{
  "arch": "uvit",
  "model": "class-conditioned image flow-matching model",
  "dataset": "scattered letters and digits in many colours",
  "train_examples": 48750,
  "image_size": 32,
  "horizontal_flip": false,
  "conditioning": "class",
  "objective": "flow_matching",
  "cond_dim": 256,
  "targets": ["count"],
  "num_classes": 6,
  "cond_dropout": 0.2,
  "logit_normal_time": true,
  "norm": "layernorm",
  "norm_position": "pre",
  "activation": "silu",
  "mlp_ratio": 3,
  "head_dim": 48,
  "fused_qkv": true,
  "qk_norm": false,
  "parallel_block": true,
  "inner_norm": false,
  "patch_size": [4, 4],
  "layers": 12,
  "width": 256,
  "positions": "sincos",
  "init": "small_normal",
  "residual_init": "none",
  "optimizer": "muon",
  "muon_scale": "match_rms_adamw",
  "lr": 0.0027,
  "momentum": 0.98,
  "nesterov": true,
  "orthogonalizer": "newton_schulz_5",
  "adamw_lr_other_params": 0.0011,
  "grad_clip": 1.0,
  "steps": 14200,
  "batch_size": 512,
  "epochs": 149.1,
  "lr_schedule": "cosine",
  "final_lr_fraction": 0.01,
  "warmup_steps": 280,
  "weight_decay": 0.2,
  "adamw_weight_decay_other_params": 0.01
}
Rows from block 2 of a small class-conditioned image flow-matching model, named by matrix and row number. Rows with one number belong to one neuron. Each number is 128 + 32 x the weight over its row's rms, rounded and kept within 0 to 255. All counts start at 0. Numbers have three digits each.
After each neuron's rows are labels from the 100 images, of 14848 (inputs lightly noised), where the neuron reaches its highest value: "responds to" is what is common among them; "patch colour" is the nearest of a few named colours to the mean colour under the peak. Only what is clearly more common there than usual is listed. The data: scattered letters and digits in many colours.
# fc1: MLP up (model.blocks.2.mlp.fc1.weight, 768x256), inputs 0-85
# fc2: MLP down (model.blocks.2.mlp.fc2.weight, 256x768, transposed), outputs 0-85

fc1.44:086143103052177143146083132147133130149116149132133149134101140133131120176143097094142211118062113088152145129123148096111104098065178086141151036086095170177164144155141179179099115138080110150115187154124123066148126132162131133111120066170174171139143153
fc2.44:127147147126096049114132176119193123127137082157159112143158139138112177087056154181150126137129138166190107123072093179100135109159089115190106112158177090122114083114146110146126148083079127145145119146109168129166128185145144105133115141095073126154150103
responds to: teal
patch colour: green

fc1.699:103125117086068097146159116077152124128135093124091104141032136150152096086134122171125110146157139133139131108121126172136162176150146108109147104150127147155168235135155164118133128175079146128076078163100168189107115136115165120141164111068128105140112140
fc2.699:117139104140183154082138137146126161130132153126116089107151152096069131111090127085168181119125086145107110147095136156114107122159105138160073126083092102138149047145118054126069062070171146151149183077153089080133150094151145098083106135140164142176142128
responds to: red
patch colour: brown

fc1.373:078161136111129110108175138076182155072132073169097128060135139162116117097074112115105128113120155113105106118124099137140115098129088067162103144121175138150167123090119080128147127089154123113212119112088120175100089128184153098126150099183143113096164123
fc2.373:157043128089186123202169122150165111177148146127148111070059130099189121101085133128098100108127138081101140112137060111141116108141153104115107081091126153145152111139130122165165112139141154111170123121117134147106181113144136152162189145122059093118168142
responds to: black; brown; the character W
patch colour: brown; grey

fc1.192:173133096137139137178168193108189071138147175151084121113147142153147093137141145114132147153167087165124085102130127139086125128062112136083116143091114107151170108139109131115081161086150170181102103112077161117168132077191165183122151092098084064097181089
fc2.192:064078136114102216115162169146113079130164077151084144153169088106133114132090132128100068134114168136148146114114109162142129105109106124162086131130156130145106104164098120143121138147066148116171153071140147117120176160099125130114029175191060150100156130
responds to: red
patch colour: brown

fc1.359:097153104170130148198104150184091168093152176159172062122160164096092101128123132139097147132142156070123201154115107159079146167142130135136156105091146088103073100097099085105165115138117144106181139110146146127105156160115108117167172132148095117113139165
fc2.359:087126081137104123206087176150094104163183131058147101186131140195077091117114117163132161119110136097136139151137060118149142160135089137125124132097113154114114172132090113135150103194128102172133151132091132163093115164114121085190118155170091124124129094
responds to: brown; purple
patch colour: white

fc1.629:093091171148124189119188133153093118090127143122070097068119200192140115121135104105135085132164081192112116088125147079165107180184109120143089183159154139082155153125109171103118133154123112161160103088106120150114116139076132095170164100169179127091125058
fc2.629:148156088108194096151122120103092155160130084152163157154121102145080174132137189094083166131103154042138082141124088212062167056111119134150075099170095093151121133115130124135195098113178123135107158098152166142102177128169144163112108147089074166161149204
responds to: black
patch colour: grey; brown

fc1.314:115090081204189132077129126180102101080092099099167119097135132141072120136163141111103119107181116117100158140145118116147154147142166069157073136152190108171153154139131112106165105116107074119080141106103166152155113142161122138184112173153148084123139086
fc2.314:104165156104065083151138122087159132173146132109122095173129101096146129155124161163124122143125097099238084139114162170133141091138081078122117153156141141181080086147122205125119131176129163206118116111172128130105165165148165116112118085162114102123081146
responds to: white
patch colour: grey

fc1.146:144117111187130090094128123069169104145111127149158128113136142158165184102223207201130158145125144111091094116108112157098141135089134107165168096157186045093134089045143069094112134156191066172099145124113142071110114137134126125117159085168126194065128142
fc2.146:129140083121090162130109143151075158122111163123083087130085160090095081168000042071143122110099088104161130172171154117149107130152115113126095166104075200121113184185104144158119149130089176056175162107140130158123166093105168070141121122096155154185103125
responds to: teal
patch colour: green

fc1.250:121171062173126096115078059148100136068130139098183107131109096132137146152141141151173166126125126122170138179091158092135124133157091083105157089193169098107170108063149176133157131139198149146108141143138137119125161154130132150200087152141125175164120131
fc2.250:158086196101115189164128162109151125137148132199070164144096142144137093123167172096077127156129151090084124067150169125119153137126130164123070139055071085165049073198118082152134128122086114109150131148087114158124145103143099089092129132152153118074156105
responds to: white; yellow; pink
patch colour: brown

fc1.566:143137175066138109112147085147141101097166157097136095110139075121140138136183065164079115157129142106108160150102101080082093145128112166142097154121102172146170128120125098143144108109163189144125094123121146143114129167107163102088126124109085101103141058
fc2.566:098118120165129179131103172106133168195130150137127132188122166132127164138050186076201106074155112129146103072165123149169166152156119093104148119144160137131139116103105114120112086153111114111129178154141165130147141119148089157184128141161176146153119203
responds to: red
patch colour: brown

fc1.221:093095086106137114150150137110091111173108113111110116111144098179187133127123099101167167077161115121107078171106098135119118075122220165112121176168119144081123144093107075145078121143112105155116137145075135134098170149126122137144142088135104119117136106
fc2.221:091194168094160151106153143191131118093174157134129120149091091076069103126122151112115072146095195159103154077142161134133188128155039130124156086075167137110127113155115174142185158147044136090133137109104100124099140110166147125093161111102140109077184104
responds to: white; pink
patch colour: brown; grey

fc1.528:125146081112146167161127133125134097079105185134133111136215159103107132162141142121138074169086142081091114201094149202117085130110172088141095126112128120147163107111150148137116131085130085149118110129143114122124115166107177134171151075197135128141155127
fc2.528:181099145144110118151138139100104160175099111073187156112050094181163106113129139111125185121112087134150128073144123082126143129151085150114169118136142146127094133120107103132139127120115144116141115135108151166119149103119069122100097195036123168127085186
responds to: red
patch colour: brown; grey

fc1.30:155158131100140086145137103147106075098213084099094136151128120095103126139168127092092111158167109082159141185164175102114161163129081079090156169131112065058193099125120129105105102093144127169072124130170136158142161116111112124190114070118105191130200104
fc2.30:093138152123126141114120166103176121144044159108148165093105166220120164144103156174121120139141121185117150053137101108158105095109116186158135130136130169221130107110133108118124129123083155112151096126118130081139077149121125107072138207093091079120153124
responds to: white; pink; yellow
patch colour: brown; grey

fc1.632:180097189150154149120167154100164124126077078167101120141184094172150107089124153114106110129136164143136133143124085127123080107127095129098170176116160069142097157097139122111163174195142149132111174127161083140122145088111152039116143121138126152159147109
fc2.632:066153072123101145138129086128111102092133168115162128092123165104090128139167108129145157119169066146093144117114135110131186132093132120160085117154073138112169069203121111152093085080103109132141094132124134136149113163148105181138114125134130082109122112
responds to: white; yellow
patch colour: brown

fc1.731:094058152179130192131145147146109103169094091115134150085164100098111143167108094160175136126149118168102123153143097160116106129088170171145106119119097201210118084098068087193092122128164066151153142121106140158094151137172145109156188148147089168176127166
fc2.731:107162087160090071130114100140135142076126137158117055144082165141140152094174147076133089153070139155177144059140146148120105170121112144107137134099161091079179114139163138120143137128099179058122095105094035109161117155093119094151078170097162138100119078
responds to: white; pink
patch colour: brown

fc1.622:121131106123125144078160176115134185146166101082145130151127116149080130067158167143119143119083080110128117095165117173159150147165093064185099159147130149128174131136096142147153145095106094166089141098117134171165108133113157152109073190118156120155157112
fc2.622:079086132170099091130086056138120085062069155168112116113080131114148156145129109159094161191181191179126113127069104124113122113107105137111145085096162081080088134144124144123146163115154169048168108160132100162103160117176129175180151058147096151138089118
responds to: black; brown
patch colour: brown; grey

fc1.608:073120134123094104127131116113109117138123148156140152127104157143026067151112130069123141083108163089125126123105137137159073118169144103107164135108116130140120118140119174173101161132119171172039130182069129122150096143133168118146161124057102103071216164
fc2.608:171115137147172137165135145133156132155108058047101078132126141126167185090118188166166162178175073174118100167136116125067162192105128166149122147141117045143134143142119104131125094118124123144186114093146169094116170088116123124123072171182173153183092166
responds to: teal
patch colour: brown; green

fc1.238:118188107097181149102049137122142131122175110199094182157092144132098155117159076150137158131089166128144087124121152097106108079132192083103203059150122148172195117162169147145120082146145174166079133169140051144147144085144128127147119089148058129145103199
fc2.238:157122141170095094113133072137167107186106071095084063139146133111136124135091105105127088187108123101124051123131120113131120125143114163131111158115148183102085075150134143110126175129136084096117147080171130096080137119127076143149171151152161109080147082
responds to: teal; orange
patch colour: green

fc1.43:068149142239075198110100116059139156109142165121099133131150137141126113119147168115165095062103083138105147146115128170144149154117115110125146131121113196131112111167134170093169197128104152115151146084124072137122141100149226159147164145137074165137088128
fc2.43:145094117085187176117119162135116076121132122153111090073119148100095153133104089096126151155182176142133105086105091142130116150075167189158152173084145097084144063038128120141133068082166165134138107108127117118129144167154098183100048053125152143134122077
responds to: brown; black
patch colour: grey; brown

fc1.756:137095145101140199103106074069184210162117099140055049190160132106107160116077119127146156160151148178148115102090120158110146191109159098081149111130170228105163107123104139155119140119163089124127132132128150099155114159118111149160088117154135134114094179
fc2.756:106086159195099162066126118134112125127109132136088157193100179115118090103119090137150150170117087093154134117149145113112172126173136154103146105118156188183128093116160122150090175146135129154106106161165135131144142107127117117146159187135125111113230110
responds to: white
patch colour: brown

fc1.22:154140148123156180131107108153128068120160168098115106154152118159151177162134125115145123076209079126137160129109110132119160126123208167124097098108097120142148177124140120065125083147113098192112112066148056140091172131176161167057165057191113122097145097
fc2.22:096088142082130099087136123116079173144108102111114124100113162079098130096147107177127123184089145090137112182154111123127088150193051055111153129170102121076141138155079103187126146101148152123131159154086202141168128163094102139131107174067128170139126175
responds to: red
patch colour: brown

fc1.297:156138086087112107193118135075125176088120176143066149134112079100099133128162129118106205157097083114199100176110119128104097064082107139107185123128112140137117091135073124144179087164099131129124130134156134120110109104170087144116089166065130116177150181
fc2.297:137124163189149090099085097159108120100118111130147133160208208151174172140162112128172163126159139121130089100180098185194121171163155103129065142138189112094137136099143174114073110088152153150108138171122100149128177117090120111168163088138062177106124130
responds to: teal
patch colour: green

fc1.14:145164100126148182141120187090068108095094105148128126138119104145109128156093131146095146140093083166118129178116086110124069111117122135094148093113178146163154135159137172112137110171067209091160167117133105097111139159102145124173134125058073090126096160
fc2.14:106116140185084089144130053120170138151190121157128118135162139069114079106151136120135065066121121089104115083154146131126145138181125081120111183122143125098106131122124151128094154129167099133121114089136200136138141076099114180110130081155203150142123095
responds to: teal
patch colour: brown